A small contrastive image-text model, trained from scratch: 8400 steps.
Rows from block 3 of the image encoder of a small contrastive image-text model, named by matrix and row number. Rows with one number belong to one neuron. Each number is 128 + 24 x the weight over its row's rms, rounded and kept within 0 to 255. All counts start at 0. Numbers have three digits each.
After each neuron's rows are labels from the 100 images, of 14976, where the neuron reaches its highest value: "lies over" is the class under the peak; "responds to" is what is common among them. Only what is clearly more common there than usual is listed. The data: numbers of one to four digits printed on busy colour backdrops. In brackets: how many of the 100, against the usual share in percent.
# fc1: MLP up (encoder.blocks.3.mlp.fc1.weight, 1536x384), inputs 192-287
# fc2: MLP down (encoder.blocks.3.mlp.fc2.weight, 384x1536, transposed), outputs 192-287

fc1.517:143135113091124117121124158092132132121155109110105143095142123101114149130110170109086148117126111150139132115146160132167119126130146127123131152130117126149094131130099120097119132143135149107087136093145184129150121157172066132110112202135074142154103132128069128133115151122124114112
fc2.517:130202125160139135146094111133121132138092102183154113139139132117104131139099079095113136132146124108099101150090130129187140148104138162205114114138136107137134116135128138152168113108132106136100116144098103124101148110086175130134188107130154131109146125106167135108149134136149161121
lies over: digit 6 (25 vs 0.3)
responds to: bold (83 vs 46.6); white ink (58 vs 8.4); last digit: 2 (28 vs 10.1)

fc1.732:137135139155120094148117120122136109129125122086080125140195109162100126112138098114100159120149084163125150131088098158133157134148149098144133098120155115122131124113081117142150126133102162133170139098097152108153134089102117089141120096144136145152135102095154156130137139124110111109
fc2.732:149146151090147119164123143106121083115137121145143164105099140109134133114138119109128133133124135132147156166176128138128134144104138134129113142141094115120119118118093148125148132141124156167123149140127105128093130173130133105115087158143153130136110142146140128132118113172138112122
lies over: digit 6 (27 vs 0.3)
responds to: bold (89 vs 46.6); length: one (69 vs 24.6); last digit: 6 (27 vs 10.1)

fc1.164:134104111116134104124138142121160109119150138097151142155172125115131098116133101124130152143150109146095136150123134121149140122126100130124096106151130115146127115105129109120132149133115144162137155154133170128138117108143099143067072103197151101124079128130095085139131145135120131111
fc2.164:131105212107128159113098152143128069145138112116073102123116135130141113103122151140123112125113125106098131143110130121092156126092068107156113160109135087086128140098144150159076135112134113108142124137131143114136130103135195127111142125137142125134113139120119108166158139131123130160
lies over: digit 1 (30 vs 0.2); digit 4 (25 vs 0.4)
responds to: bold (93 vs 46.6); length: one (50 vs 24.6); teal ink (31 vs 8.8); first digit: 1 (28 vs 10.1)

fc1.84:137085138084132141128142141051142130110135129089103125158142094133085119126162143159083144101115099110142128108154117148126145059116102112140072147160120143144152106134131136096146122127124135123156125131112136120103149121119083171088138167126122176134163154118091105150118140139131129132
fc2.84:133127142132114162146150117103107132128113074107141111136100098116148136132082084183130118137116109160120120117187111102120140106160117135128165117175131139107139082162127136142119138133125114121134156138125110116168110163109147128126145098127118131107123118122091126162149164146129099135
lies over: digit 4 (34 vs 0.4)
responds to: the digit 4 (52 vs 23); length: two (52 vs 25.2); last digit: 4 (41 vs 10.1); first digit: 4 (33 vs 10)

fc1.490:102145114129080120147097125171179127133155159138120113155154138144116152125157097116136139127108148144132096093153113112136163113154082142134167096124134105126161101147123121156143161156130102112157143139087060103083109135127143151174112131099143142117112124139108099108136126105132088117
fc2.490:151130145138175120115141126135139134127095088119141123145115141101118187143107114143120109151129095102167110126135119136153110120101114147104082127130151148099091156146129139122158094116125114128129126093195117090179151177119150145121154144141098122122101144127144111113145104119177160151
lies over: digit 4 (25 vs 0.4)
responds to: the digit 4 (68 vs 23); teal ink (39 vs 8.8); first digit: 4 (35 vs 10)

fc1.403:137123140120145114091114114135089112124155107093113116145163157107135118144157108120146114131120155129121128118101146150136126118132124124121164196208151117116165122111098105130102191102163134154124126129126107109145134165146085111155079143139116103146122148114117108127172137113163092099
fc2.403:134104137110167147117127158105112099157121113132117110111146116106123101125124169160122134149124123126086159159136136154141097121153132135104077108095140134146131156108133141124103133157140081128131211138096119135121166119119157133155150119121101130110153140122116162128125124124118127106
lies over: digit 9 (28 vs 0.3)
responds to: the digit 9 (46 vs 22.3); last digit: 9 (36 vs 9.9); first digit: 9 (29 vs 9.7)

fc1.119:081092102110104114127135149125127139098081127160149136132168126145113143133151126138104117124107101132109132102132109119127107099129090123112148135159137133110152128095101108134142144146164162151175129123107143127101150139137129132110131141098136105137144142107096116120115165115120147149
fc2.119:154120116107099155141150172127130105111143128124097134111123129096093150154173114113125145123146149081097106117137114183178170126120164130134131120095118138131149111106137111148088150108112161110102126128154128169148115141091167137129140098138106154113101141115118121170094137180161093110
lies over: digit 4 (37 vs 0.4)
responds to: the digit 4 (69 vs 23); last digit: 4 (37 vs 10.1); first digit: 4 (30 vs 10)

fc1.673:147097139144135110115150115177150135150108104124141145140126153127160129106131115129111117140130127102135178144135105091167127115141142068129136097134103147163140102114153164144131145121129097165130140148150150138142114125133206163107091132160117154162111115143132165119109128112126110113
fc2.673:153174114088115114133139158144127136094128130130123157106108101075111147123109111119093103118107120127149129107106159156113179125140105107118110115097131130123118149116134133069135131161114176126098138135100160160102144128127134136106158124113109119151151156163118124154133116139163144138
lies over: digit 1 (26 vs 0.2)
responds to: first digit: 1 (31 vs 10.1)

fc1.423:154130118109123143139117131128126107101147113157157087130131137118139102129147129122137112140123135125131128134147145143153082114149100136116147099100090102175123112163110110139095143148149125143136112127094117158104124105108115147147153199158123074143143162115178146134110145161107149149
fc2.423:155092118164089147098128126133149158117157130138077158128076125149109133163147127113125128112145129176127111101153106104148152161154073121123136106140148127133117093112103127109158120113118157156112162141153127111150146137144137135084195146126123152139096110159117131127149157117122117137
lies over: digit 6 (37 vs 0.3)
responds to: the digit 6 (72 vs 22.9); last digit: 6 (56 vs 10.1); first digit: 6 (47 vs 10.1); last digit: 5 (26 vs 10.1)